config.toml
model = "image captioner"
dataset = "small charts drawn from random numbers"
train_examples = 203450
image_size = 40
crop_scale_min = 0.8
horizontal_flip = false
translate = 0.06
tokenizer = "word"
vocab_size = 33
encoder_arch = "convnext"
encoder_isotropic = false
encoder_norm = "layernorm"
encoder_activation = "squared_relu"
encoder_moe = "soft"
encoder_num_experts = 8
encoder_moe_every = 1
encoder_expert_mlp_ratio = 0.25
encoder_slots_per_expert = 1
encoder_shared_expert = false
encoder_patch_size = [2, 2]
encoder_depths = [2, 5, 5]
encoder_widths = [80, 160, 320]
encoder_kernel_size = 5
fusion = "cross_attention"
label_smoothing = 0.05
decoder_width = 320
decoder_layers = 6
decoder_norm = "rmsnorm"
decoder_norm_position = "pre"
decoder_activation = "swiglu"
decoder_mlp_ratio = 3
decoder_head_dim = 64
decoder_fused_qkv = false
decoder_bias = "all"
decoder_qk_norm = false
decoder_parallel_block = true
decoder_inner_norm = false
decoder_positions = "rope"
decoder_cross_attention_every = 1
decoder_tie_embeddings = false
residual_init = "none"
optimizer = "normuon"
muon_scale = "match_rms_adamw"
lr = 0.0034
momentum = 0.85
nesterov = true
orthogonalizer = "newton_schulz_5"
adamw_lr_other_params = 0.0018
grad_clip = 3.0
steps = 7300
batch_size = 128
epochs = 4.6
lr_schedule = "cosine"
final_lr_fraction = 0
warmup_steps = 730
weight_decay = 0.2
adamw_weight_decay_other_params = 0
Rows from block 3 of the image encoder of a small image captioner, named by matrix and row number. Rows with one number within an expert belong to one neuron, the router's apart. Each number is 50 + 15 x the weight over its row's rms, rounded and kept within 0 to 99. All counts start at 0. After the name is the row's rms in percent of the matrix's.
After each expert's rows are labels from the 100 images, of 14976, where the router gives the expert most weight on average: "strongest on" is what is common among them; "colour at peak" is the nearest of a few named colours to the mean colour under the peak. Only what is clearly more common there than usual is listed. The data: small charts drawn from random numbers. In brackets: how many of the 100, against the usual share in percent.
# router: slot weights (encoder.blocks.3.mlp.router.weight, 8x160, trained with AdamW), inputs 0-159
# up: expert up (encoder.blocks.3.mlp.up, 8x32x160), inputs 0-159
# down: expert down (encoder.blocks.3.mlp.down, 8x160x32, transposed), outputs 0-159

# expert 2
router.2 097:49 60 55 88 41 47 46 58 56 33 70 35 49 56 68 55 64 58 66 83 39 45 19 30 52 56 64 59 38 66 39 49 68 51 35 32 35 68 46 31 30 55 66 32 67 67 55 45 41 60 50 80 11 36 59 51 30 49 29 37 31 48 37 45 31 49 43 58 51 35 51 51 45 78 49 35 45 27 33 67 24 73 50 35 28 77 52 36 42 67 43 75 78 58 64 30 34 53 44 49 49 53 52 49 58 32 65 63 51 62 43 60 09 42 60 36 46 32 79 50 42 51 52 33 20 74 48 30 57 41 34 82 55 56 30 69 85 53 59 48 45 46 65 36 63 42 59 52 42 46 47 44 47 57 57 42 37 44 34 78
up.7 109:60 57 35 46 67 49 71 51 49 39 68 39 55 22 66 60 56 53 42 66 65 57 53 30 56 25 46 52 85 36 38 55 51 50 41 37 57 48 70 30 48 37 52 34 40 55 62 49 39 42 57 48 35 71 49 53 55 54 56 44 26 76 45 57 44 73 51 61 55 59 61 45 59 33 44 38 52 55 50 64 55 41 58 47 58 60 29 99 60 65 48 60 24 57 37 24 14 77 57 88 66 48 40 43 25 50 81 50 44 44 38 52 50 37 56 99 36 38 23 35 78 29 48 53 33 46 51 36 51 56 34 50 31 59 16 32 54 19 60 60 37 60 50 46 55 40 49 77 54 25 45 48 57 63 47 42 59 68 80 35
down.7 121:67 68 52 38 44 65 83 61 59 57 47 28 73 78 52 42 48 32 25 62 33 64 36 48 43 51 52 58 38 39 38 40 53 48 57 43 51 46 55 48 23 71 58 19 49 48 36 86 50 40 56 56 52 43 48 55 58 46 59 35 57 41 41 76 35 54 64 53 40 73 85 50 56 47 55 48 78 48 48 48 32 53 56 70 26 30 30 78 35 61 60 57 45 44 53 77 51 65 16 55 43 56 29 33 22 50 40 55 44 75 56 27 45 33 17 61 54 21 74 51 50 43 68 38 31 62 73 59 50 76 48 66 73 20 53 30 51 30 52 59 21 42 78 60 41 60 68 57 62 40 75 49 60 53 43 62 31 52 70 48
up.8 103:48 56 59 53 70 51 41 33 53 55 59 43 36 99 47 56 38 77 57 72 57 58 48 62 46 71 20 46 34 69 28 62 49 43 46 47 20 59 40 47 44 46 27 78 50 45 50 43 47 67 73 33 49 55 54 48 44 56 49 57 44 63 64 57 55 47 52 43 57 59 51 77 50 46 51 52 57 48 58 31 50 56 44 46 71 43 46 18 57 10 59 56 79 47 62 18 43 69 43 48 18 51 34 48 55 60 66 40 66 50 55 50 56 55 42 07 99 44 71 72 31 61 47 35 63 55 45 16 54 33 68 67 33 35 59 62 62 75 36 47 63 41 41 41 47 54 26 14 46 47 54 48 53 31 46 34 61 59 42 38
down.8 116:63 20 48 53 65 40 84 61 50 38 54 68 48 33 44 46 22 50 52 61 51 45 30 45 71 64 42 68 37 55 60 15 62 43 55 56 66 42 40 46 38 60 32 35 45 51 42 48 61 69 74 51 53 63 50 44 69 34 71 84 44 38 66 52 32 62 46 15 46 50 56 62 73 44 24 51 31 21 53 53 56 20 46 57 42 35 31 53 47 32 47 81 62 62 40 37 67 37 41 38 70 51 53 25 70 69 33 84 47 59 19 63 48 43 67 02 68 46 53 48 29 42 56 67 24 43 46 59 33 49 57 72 47 46 42 66 72 48 38 47 35 47 61 68 37 41 58 65 56 31 57 61 51 58 29 39 56 22 35 61
strongest on: dark theme (100 vs 30.5); one colour (84 vs 53.7); radar chart (37 vs 7.2); items: three (35 vs 13.4)
colour at peak: black (71 vs 15.7); brown (28 vs 9.6)

# expert 1
router.1 098:48 43 30 39 65 47 20 57 49 60 36 26 40 30 71 42 51 24 44 79 73 52 51 68 58 37 56 45 55 67 35 35 53 11 20 37 65 58 38 70 58 37 30 58 67 58 51 56 29 52 53 29 57 57 56 69 48 56 58 52 26 50 47 52 26 28 54 32 48 81 44 40 69 47 67 53 42 37 76 54 34 64 21 60 65 28 75 46 69 28 43 70 33 44 43 56 45 26 58 53 44 59 31 70 48 79 41 49 42 61 43 58 66 21 62 20 45 66 34 32 20 33 52 35 37 37 63 62 57 18 64 24 45 42 37 54 27 49 47 48 74 49 48 46 44 32 55 55 45 71 55 48 69 48 44 68 57 38 64 31
up.7 089:46 32 75 55 50 53 45 70 49 72 49 56 55 35 43 40 66 45 48 51 38 58 40 46 35 74 68 42 43 44 49 37 54 42 68 57 25 28 79 61 61 43 67 38 57 48 43 73 65 36 57 31 51 35 46 74 03 28 37 59 85 14 35 40 57 23 50 56 55 58 55 35 38 55 66 71 22 51 62 53 45 53 54 52 69 52 75 69 47 44 40 66 06 57 43 55 71 56 45 42 37 49 32 43 44 53 68 75 93 45 59 32 44 39 13 52 61 57 39 54 59 70 41 52 44 53 23 69 63 58 43 44 49 56 39 42 33 50 48 43 49 50 51 80 50 58 32 30 77 26 42 43 38 63 75 59 58 75 45 37
down.7 094:54 09 69 65 61 34 46 61 31 53 78 60 18 73 87 34 56 56 64 21 59 54 57 43 28 39 46 72 51 54 10 39 42 46 54 24 79 72 52 57 43 58 51 31 70 26 76 49 37 55 20 51 48 50 65 49 17 60 56 33 59 20 43 70 35 52 48 32 35 45 40 78 62 38 34 57 48 46 54 57 68 29 43 43 41 44 40 45 51 79 65 39 51 59 47 63 40 23 55 23 32 45 74 58 65 34 44 45 54 50 57 40 76 27 74 28 62 52 53 55 51 50 66 47 50 38 54 53 45 31 72 33 69 59 35 48 54 32 37 46 57 58 49 48 50 39 67 46 64 53 38 52 76 39 36 58 53 30 66 52
up.8 120:34 37 04 55 28 54 13 40 50 50 51 43 42 81 60 49 33 36 39 48 28 29 58 42 43 48 49 55 48 44 64 42 53 36 43 57 68 51 59 52 50 42 53 24 67 52 33 50 61 73 73 66 49 49 45 73 39 54 59 44 65 39 52 54 45 56 62 49 54 39 53 43 66 71 37 56 66 52 53 56 45 45 48 75 54 49 32 54 50 90 48 48 60 44 20 66 50 20 50 45 67 60 41 27 68 37 22 51 99 55 51 61 63 51 80 43 52 54 37 54 50 39 50 27 32 59 33 70 53 61 50 31 53 64 35 60 37 65 72 74 82 63 48 34 49 42 48 45 38 40 48 46 40 13 43 54 64 67 75 05
down.8 126:45 50 49 71 55 62 52 53 68 16 55 38 64 54 32 77 35 36 46 40 45 50 62 48 53 45 40 20 76 42 62 44 60 39 34 31 40 40 48 48 45 37 50 31 59 21 60 43 62 50 37 61 74 50 54 25 38 26 74 76 59 74 62 28 80 27 18 50 62 50 41 40 43 45 74 64 42 57 51 45 58 49 65 62 33 47 22 72 44 67 52 44 48 62 30 49 33 61 29 27 80 63 47 34 47 67 71 31 44 28 40 38 29 39 54 46 71 49 88 52 50 44 42 67 40 64 36 63 68 62 42 34 59 62 63 68 59 53 45 65 24 27 46 39 45 35 86 63 50 58 69 82 35 52 65 31 64 46 57 47
strongest on: pie chart (57 vs 7); items: three (50 vs 13.4); area chart (25 vs 7.2)
colour at peak: grey (33 vs 11.5)

# expert 0
router.0 108:26 54 62 58 69 52 55 49 47 26 60 49 39 27 48 48 64 48 30 35 73 44 64 72 47 38 36 27 47 71 38 30 35 44 42 13 65 49 61 87 55 15 30 61 24 64 64 51 79 57 51 39 62 63 48 52 57 59 57 50 82 17 48 40 53 51 53 21 53 47 41 59 43 40 82 56 48 51 66 44 30 58 46 64 42 37 26 44 46 49 55 63 43 54 33 59 47 36 79 41 43 64 29 51 44 53 59 54 59 43 60 57 48 41 40 31 60 82 20 25 58 67 57 72 50 55 49 46 67 68 84 29 59 70 43 58 39 32 77 60 77 45 38 54 58 81 43 53 51 65 51 38 69 56 75 51 45 49 71 30
up.7 093:60 66 31 50 09 50 43 50 36 54 62 60 57 49 41 61 38 50 66 50 91 46 35 30 44 35 58 53 60 40 65 31 63 62 48 50 72 52 67 50 56 42 29 52 55 52 35 55 49 55 68 51 42 51 42 33 61 40 75 77 52 37 27 52 59 59 50 54 37 31 40 41 65 38 42 42 02 62 44 45 46 52 49 59 67 72 57 63 55 89 46 48 42 55 40 43 39 42 39 57 88 63 39 56 45 49 31 54 61 51 51 41 54 52 48 57 32 47 28 92 69 23 67 53 41 49 52 53 48 42 37 86 44 36 22 31 59 53 56 96 55 68 54 63 48 53 41 46 00 35 27 48 53 30 47 78 52 50 57 50
down.7 103:74 58 23 47 53 44 51 59 50 55 47 33 63 76 74 73 65 55 38 65 69 64 37 27 50 37 43 55 60 52 73 76 48 45 40 36 47 56 14 73 41 51 69 46 67 65 68 33 57 55 61 33 66 40 58 53 60 45 61 87 56 73 42 42 69 33 58 37 48 60 34 59 59 41 60 65 41 47 49 19 54 39 69 58 49 45 39 41 64 31 40 43 38 45 65 58 32 48 46 24 40 65 55 55 51 59 38 34 68 41 45 69 56 34 26 36 39 65 48 37 70 21 71 51 58 59 57 79 54 22 69 53 55 52 64 50 73 40 13 59 31 23 60 35 50 53 47 32 11 45 60 39 82 71 57 44 83 43 54 32
up.8 083:57 44 60 63 50 44 28 39 58 46 47 29 56 60 48 48 49 63 58 39 57 57 63 42 57 82 75 38 19 69 42 61 51 40 33 47 09 51 50 85 47 38 42 45 43 10 58 48 53 57 64 61 59 43 38 36 43 32 45 50 19 46 55 49 50 45 52 65 33 46 37 46 46 60 34 35 25 51 61 30 63 52 43 56 53 63 60 30 69 26 46 32 55 61 68 36 64 83 66 35 44 49 56 51 37 47 65 58 41 24 37 30 56 60 72 47 76 43 53 64 55 55 45 45 61 70 46 53 71 50 96 49 63 57 72 60 67 97 44 38 37 54 50 59 58 52 58 73 05 24 41 57 28 53 45 40 44 34 22 56
down.8 086:49 24 55 58 45 59 25 55 67 49 27 52 42 66 51 23 44 73 57 62 59 33 75 36 63 63 48 08 36 57 36 56 43 42 42 49 58 63 25 49 26 50 53 68 46 47 29 58 64 69 53 68 58 44 82 47 73 35 46 33 25 48 59 38 48 32 60 54 57 88 46 52 53 58 81 46 63 34 44 59 31 53 42 45 55 59 74 74 42 81 55 46 46 44 66 40 59 22 68 59 55 51 57 57 42 64 73 38 47 47 24 60 62 50 43 53 42 55 63 74 28 50 46 57 41 87 43 42 44 64 43 42 60 65 49 44 70 71 55 35 59 35 27 32 44 70 54 58 34 43 51 62 36 57 87 69 25 54 17 19
strongest on: one colour (92 vs 53.7); flat (51 vs 13); items: three (36 vs 13.4); radar chart (34 vs 7.2)
colour at peak: pink (48 vs 14.7)

# expert 6
router.6 099:30 46 70 48 46 26 25 63 40 33 44 45 36 83 66 46 42 71 56 58 54 48 43 55 54 78 89 69 54 56 62 45 59 29 59 46 31 63 59 51 48 60 19 19 46 45 53 63 48 25 62 71 50 43 33 61 44 33 60 83 68 48 40 33 49 32 45 39 66 48 47 45 48 78 35 52 61 54 34 68 47 54 45 45 35 99 95 56 72 58 53 64 57 49 63 47 61 49 51 43 63 44 49 51 51 59 88 33 84 50 62 41 53 42 54 42 54 52 76 43 57 61 37 51 45 33 57 59 33 22 40 41 37 48 56 62 48 68 16 61 64 56 48 87 46 73 51 44 51 26 39 46 35 55 33 53 58 58 52 71
up.7 109:37 52 48 43 58 16 44 63 54 60 51 60 40 54 75 54 50 58 51 35 43 50 43 45 51 42 76 55 54 64 48 43 52 43 59 45 27 62 46 84 66 42 64 52 74 41 64 68 67 65 59 85 35 26 38 52 59 35 53 66 17 77 42 56 39 22 49 62 62 47 41 49 48 63 83 45 57 46 22 64 61 55 56 31 62 79 27 62 60 66 35 52 34 52 79 28 50 38 40 62 58 59 43 56 46 64 68 52 37 60 63 55 38 57 32 43 55 43 72 35 43 54 56 61 52 44 53 15 58 46 39 51 52 39 55 44 48 55 53 31 51 47 54 48 41 38 34 13 36 00 59 50 45 50 29 43 26 29 47 99
down.7 118:60 45 48 38 47 36 66 61 49 33 56 48 44 56 58 25 39 49 36 32 65 87 17 58 30 56 38 62 54 54 61 48 42 53 52 43 41 41 60 52 55 54 45 45 32 44 57 42 43 76 33 52 75 69 50 63 51 45 55 32 73 82 41 18 34 74 74 48 46 46 49 36 46 39 38 29 43 59 47 64 51 50 27 53 67 68 75 44 37 52 69 46 55 54 44 41 81 08 22 66 39 58 28 65 15 45 25 71 47 34 37 35 61 59 49 50 47 55 33 69 40 45 63 53 55 25 65 71 15 50 26 51 48 43 35 44 16 36 65 53 56 56 36 52 79 48 24 72 55 60 50 69 62 38 54 47 34 19 41 50
up.8 086:53 44 40 63 46 42 64 80 57 47 61 39 49 63 39 51 43 53 47 60 67 64 68 84 36 63 44 43 50 72 77 39 61 38 57 54 50 40 68 78 33 38 65 75 59 54 49 51 43 67 54 73 48 34 52 57 04 32 51 73 36 44 46 49 34 50 46 64 77 37 42 46 32 69 99 60 67 51 47 43 29 44 50 50 63 44 43 54 57 19 45 57 40 68 26 38 28 48 34 00 44 44 47 69 37 56 64 49 71 50 51 44 45 50 44 29 59 45 75 44 35 62 48 47 67 35 47 74 51 49 47 55 63 43 29 53 54 45 38 38 63 16 46 44 48 65 50 45 73 47 55 47 45 38 49 39 27 31 42 75
down.8 104:52 41 62 81 24 55 66 41 47 72 26 55 45 55 30 30 62 52 41 44 28 49 36 48 18 43 15 37 48 63 63 59 16 60 62 33 38 45 74 44 46 54 85 50 63 55 77 16 28 49 39 30 71 74 42 42 63 15 39 46 43 46 68 59 47 58 91 53 62 50 70 61 31 71 42 54 48 38 58 25 53 74 31 58 39 45 49 44 66 54 42 13 90 67 45 23 39 48 46 33 52 73 61 63 31 43 49 61 62 50 37 32 40 43 54 28 52 46 54 52 47 42 44 41 66 38 71 55 30 54 55 46 66 53 57 35 57 65 52 69 35 42 32 50 44 53 51 71 32 41 34 57 52 41 43 56 38 56 56 42
strongest on: dark theme (74 vs 30.5); bar chart (52 vs 7.1); items: five (49 vs 13.1); rising (45 vs 12.9)
colour at peak: brown (36 vs 9.6)

# expert 5
router.5 109:66 36 49 51 47 32 42 29 52 86 65 64 41 68 61 57 45 75 74 28 61 47 43 39 63 39 56 51 70 62 44 57 45 71 79 62 41 66 72 44 74 47 61 46 50 43 50 35 60 47 56 41 56 50 29 34 35 49 57 45 19 52 17 49 58 47 53 70 35 43 38 67 63 66 25 43 40 54 35 47 50 68 43 40 44 32 49 50 49 49 49 58 76 20 20 31 36 84 54 56 66 63 58 29 49 39 37 31 48 40 67 26 53 40 60 69 46 37 70 71 58 58 54 26 33 58 37 44 54 46 34 99 10 46 59 65 65 59 46 64 53 55 43 51 53 54 23 33 30 45 42 46 60 70 81 61 62 69 22 45
up.7 075:53 35 64 66 96 64 69 33 55 33 56 45 51 76 30 51 48 70 29 53 63 48 61 48 45 53 35 48 72 58 64 58 40 48 70 44 48 48 25 44 34 47 63 59 45 47 41 63 50 30 37 38 52 30 62 35 43 40 29 43 57 60 61 52 54 51 63 47 59 79 40 47 54 70 84 60 22 22 62 53 27 46 53 62 57 48 37 27 34 45 59 77 45 52 43 46 46 99 45 18 59 50 24 78 67 42 49 48 32 34 57 32 22 41 45 34 73 64 40 51 41 55 72 75 52 56 51 57 36 59 59 36 91 69 29 51 23 55 56 55 48 48 35 46 35 67 47 45 71 70 54 46 61 47 35 28 29 43 63 29
down.7 077:40 60 37 50 49 62 19 51 95 44 45 41 56 28 56 70 49 51 33 42 25 55 41 45 56 71 44 60 19 40 50 48 48 48 39 21 34 40 67 28 45 18 59 41 39 49 52 47 57 55 69 44 52 36 29 37 59 43 54 40 44 61 42 68 39 35 58 44 47 46 36 43 33 80 91 68 41 44 45 67 57 60 42 72 62 57 59 79 29 63 39 29 58 99 40 52 41 78 46 58 42 37 67 43 42 52 65 47 66 33 61 34 69 24 30 42 18 46 74 51 81 61 55 51 63 59 48 46 46 52 59 57 20 42 84 54 53 45 50 60 78 51 45 41 45 50 17 43 44 44 43 57 67 60 58 33 48 62 55 59
up.8 133:62 70 42 34 63 61 50 40 36 38 32 60 46 57 57 64 55 49 54 58 47 64 28 48 40 37 37 35 79 55 60 57 54 49 33 39 28 50 48 74 65 55 48 49 56 36 64 41 29 58 55 77 68 48 64 68 41 58 62 32 73 34 31 49 49 49 49 40 59 52 61 58 31 68 44 57 64 22 07 53 51 62 56 43 48 61 18 87 61 57 58 59 28 45 48 47 37 52 61 73 74 47 39 45 49 58 60 00 63 51 59 34 21 36 44 43 71 20 83 59 23 30 39 53 58 50 62 68 60 01 45 49 65 49 46 72 42 51 63 47 39 42 53 45 52 46 47 42 60 50 49 48 52 59 50 43 40 42 26 93
down.8 122:25 42 50 60 44 42 43 65 45 38 54 51 55 37 46 65 89 49 34 80 58 33 73 54 47 49 47 39 42 48 62 54 44 61 48 92 34 34 50 76 41 56 19 53 71 65 63 47 71 43 43 34 60 20 33 51 38 58 57 48 29 49 63 52 59 47 36 39 56 49 63 47 75 52 32 54 38 51 59 42 40 65 47 54 36 58 36 56 31 54 51 48 67 67 76 57 40 71 56 69 43 40 39 70 26 27 69 43 63 35 40 39 47 73 66 70 59 80 29 49 69 43 67 33 29 54 49 32 39 55 57 31 33 45 42 60 72 52 78 64 30 50 54 65 19 51 43 25 45 76 44 56 40 87 52 62 49 80 18 72
strongest on: dark theme (100 vs 30.5); one colour (83 vs 53.7); radar chart (54 vs 7.2)
colour at peak: black (81 vs 15.7)

# expert 3
router.3 097:54 74 40 25 42 59 51 37 55 52 57 43 55 27 55 61 58 24 48 55 36 49 41 57 64 39 14 54 82 46 49 56 46 40 52 60 47 56 32 45 81 54 92 75 54 33 39 49 59 60 44 23 45 49 76 62 55 55 63 25 08 50 53 53 38 57 45 45 64 41 61 60 52 37 38 60 64 50 85 43 47 60 61 47 56 64 17 80 43 47 41 57 51 58 30 53 10 43 47 38 22 67 53 64 39 58 10 83 29 40 58 50 64 41 48 77 47 63 40 53 52 37 52 44 12 46 69 79 36 49 18 67 48 52 22 47 31 50 53 64 44 67 41 43 53 56 53 43 43 66 53 54 52 54 61 31 39 56 58 48
up.7 077:68 44 57 75 15 36 30 62 53 37 45 44 44 90 51 47 68 33 57 87 49 36 35 54 51 63 81 54 37 66 66 51 57 35 62 46 49 34 74 74 51 65 30 42 29 57 46 55 57 44 68 66 35 46 52 48 44 59 62 57 31 11 51 45 66 32 55 50 56 23 38 53 58 41 41 59 66 42 46 43 33 39 56 47 49 47 49 22 56 60 51 51 56 49 64 25 44 56 28 33 64 66 61 69 36 31 47 98 73 57 54 69 35 31 41 46 62 27 57 50 34 39 55 67 50 40 53 41 36 39 55 87 28 49 76 58 65 23 69 53 50 45 54 22 37 69 63 78 23 50 48 51 62 51 61 56 37 33 48 65
down.7 084:40 63 78 53 61 76 46 47 55 49 64 58 58 49 58 55 48 47 57 37 60 54 56 42 52 67 19 45 70 86 49 68 67 76 67 68 57 63 73 58 36 57 55 44 42 77 38 66 48 64 46 48 53 33 51 44 50 61 56 41 48 64 45 68 35 75 82 77 52 15 47 50 29 37 26 41 29 65 39 67 61 55 42 46 64 80 70 14 50 58 53 49 59 60 57 41 62 30 52 48 72 56 25 34 49 81 48 32 63 53 70 40 42 40 56 34 37 46 69 60 38 38 33 56 29 80 66 70 43 40 44 33 54 37 45 43 28 66 78 77 67 43 56 66 57 72 56 42 52 81 33 39 23 39 67 46 27 53 53 63
up.8 111:40 42 54 20 20 80 41 58 56 59 58 36 43 39 68 62 46 41 65 42 56 78 41 14 40 65 46 36 28 54 37 47 46 44 54 42 63 55 84 33 47 59 62 40 44 69 51 51 48 50 43 54 23 48 49 44 32 46 53 88 56 47 49 44 59 49 47 47 66 38 59 32 60 64 48 31 00 46 52 45 58 57 53 41 40 40 07 40 67 68 50 63 58 62 86 49 70 48 68 30 73 51 46 44 53 60 63 77 58 66 48 54 44 54 40 43 36 58 26 55 58 72 61 83 15 40 52 60 54 46 46 71 36 59 73 47 45 44 53 43 42 61 54 56 53 43 41 41 14 27 35 50 50 58 34 57 62 49 41 90
down.8 115:25 43 25 47 77 55 58 51 50 41 56 44 41 72 50 46 57 35 60 44 67 60 54 56 63 45 36 69 40 71 17 59 49 32 36 39 66 43 29 48 55 67 53 43 63 63 40 28 38 63 42 57 60 18 61 20 53 31 75 47 65 26 49 65 67 98 16 57 69 52 77 30 54 29 40 45 25 41 48 35 50 63 52 53 54 76 17 51 84 49 62 47 57 54 26 60 68 67 58 62 26 58 48 54 45 59 43 34 34 50 46 43 76 32 37 60 36 43 55 59 50 37 45 59 61 54 46 68 68 20 59 46 61 41 34 33 84 66 58 57 46 41 47 60 31 65 62 46 39 43 56 64 46 66 68 82 60 62 49 35
strongest on: lollipop chart (76 vs 7.3); rising (38 vs 12.9); dip in the middle (38 vs 12.9)
colour at peak: pink (39 vs 14.7)

# expert 4
router.4 103:33 21 44 69 34 69 31 25 52 64 34 51 43 62 49 35 59 57 56 47 32 29 38 75 42 60 41 42 21 54 48 54 32 45 61 49 37 66 62 84 40 66 45 50 50 51 35 44 58 54 74 72 44 40 54 51 55 46 16 31 47 38 50 57 62 22 55 28 52 61 58 42 51 79 65 71 41 52 27 54 50 24 44 78 40 42 48 44 63 67 58 43 71 66 62 38 53 19 39 59 61 71 47 51 79 39 57 25 80 77 53 88 31 71 89 37 57 59 64 48 65 33 47 45 58 39 43 42 52 39 47 17 54 40 59 74 54 51 51 53 77 55 47 51 60 47 53 67 49 59 90 45 49 63 39 51 53 32 61 32
up.7 115:61 33 44 69 67 56 65 50 49 57 66 59 57 61 71 41 50 61 48 73 41 45 38 36 51 45 47 44 12 48 66 74 66 51 37 38 71 57 32 56 45 25 97 60 45 40 59 57 57 64 56 36 55 62 57 64 45 58 03 36 15 55 15 58 42 36 52 60 41 35 51 41 39 81 38 59 74 35 34 51 63 67 48 47 54 69 45 42 59 42 56 62 58 46 59 36 56 63 59 76 67 60 40 50 62 47 48 37 36 52 54 59 45 44 54 34 82 54 31 43 46 61 50 35 41 46 43 03 31 18 67 60 39 70 50 67 46 91 41 63 56 21 48 34 54 43 30 44 15 44 66 59 51 51 53 37 55 36 53 36
down.7 127:25 48 22 68 48 47 61 51 59 27 48 51 68 37 53 67 40 45 54 29 53 70 40 17 69 48 54 59 50 57 41 58 48 34 32 52 27 48 41 40 47 51 66 58 49 55 27 42 63 65 71 51 43 54 74 58 50 63 68 72 56 63 59 65 27 68 48 63 46 43 56 47 83 54 74 67 49 44 36 61 46 60 61 74 50 50 19 73 62 54 55 48 73 46 59 36 49 66 46 73 58 45 42 27 53 78 39 70 29 77 24 54 69 63 62 22 44 44 35 46 58 39 43 29 54 42 36 07 48 86 42 63 51 49 39 60 49 79 75 13 53 46 51 56 34 56 38 49 52 56 62 75 26 81 32 49 42 71 39 43
up.8 109:67 42 36 58 57 43 48 58 46 54 61 44 45 68 60 51 37 73 70 38 50 55 63 78 50 84 80 47 18 45 46 56 60 40 44 49 49 46 66 65 53 50 39 36 51 60 64 52 47 61 62 48 26 47 32 51 47 38 38 50 79 37 46 45 44 43 41 63 27 53 57 29 50 41 50 45 75 65 54 29 46 33 48 57 51 27 44 00 59 53 48 66 56 18 63 16 41 60 52 12 52 45 56 48 45 38 48 74 56 53 44 85 55 85 55 28 83 57 73 42 58 59 49 66 56 48 19 10 52 35 57 51 44 72 56 58 58 33 54 54 56 31 38 41 63 54 70 44 67 50 49 53 46 71 65 35 50 21 22 76
down.8 103:37 62 67 77 47 65 43 24 20 35 52 57 22 58 37 25 33 38 51 52 35 40 54 61 31 49 42 41 50 41 69 49 57 51 64 56 43 53 55 47 66 24 54 21 64 66 69 38 64 69 16 48 46 73 62 35 51 39 19 38 32 59 38 77 42 81 40 66 56 35 66 47 24 52 32 72 43 46 43 76 51 56 43 26 35 66 48 41 60 36 49 58 33 71 65 69 25 46 12 41 36 61 62 46 47 63 52 29 52 53 16 36 66 43 46 43 46 65 63 35 39 52 62 41 48 59 59 38 49 56 44 50 10 66 33 58 69 38 77 23 52 77 71 39 69 34 48 46 44 52 35 34 52 31 60 68 45 52 52 45
strongest on: dark theme (99 vs 30.5); flat (43 vs 13); items: eight (40 vs 13.1); lollipop chart (36 vs 7.3)
colour at peak: brown (47 vs 9.6); black (47 vs 15.7)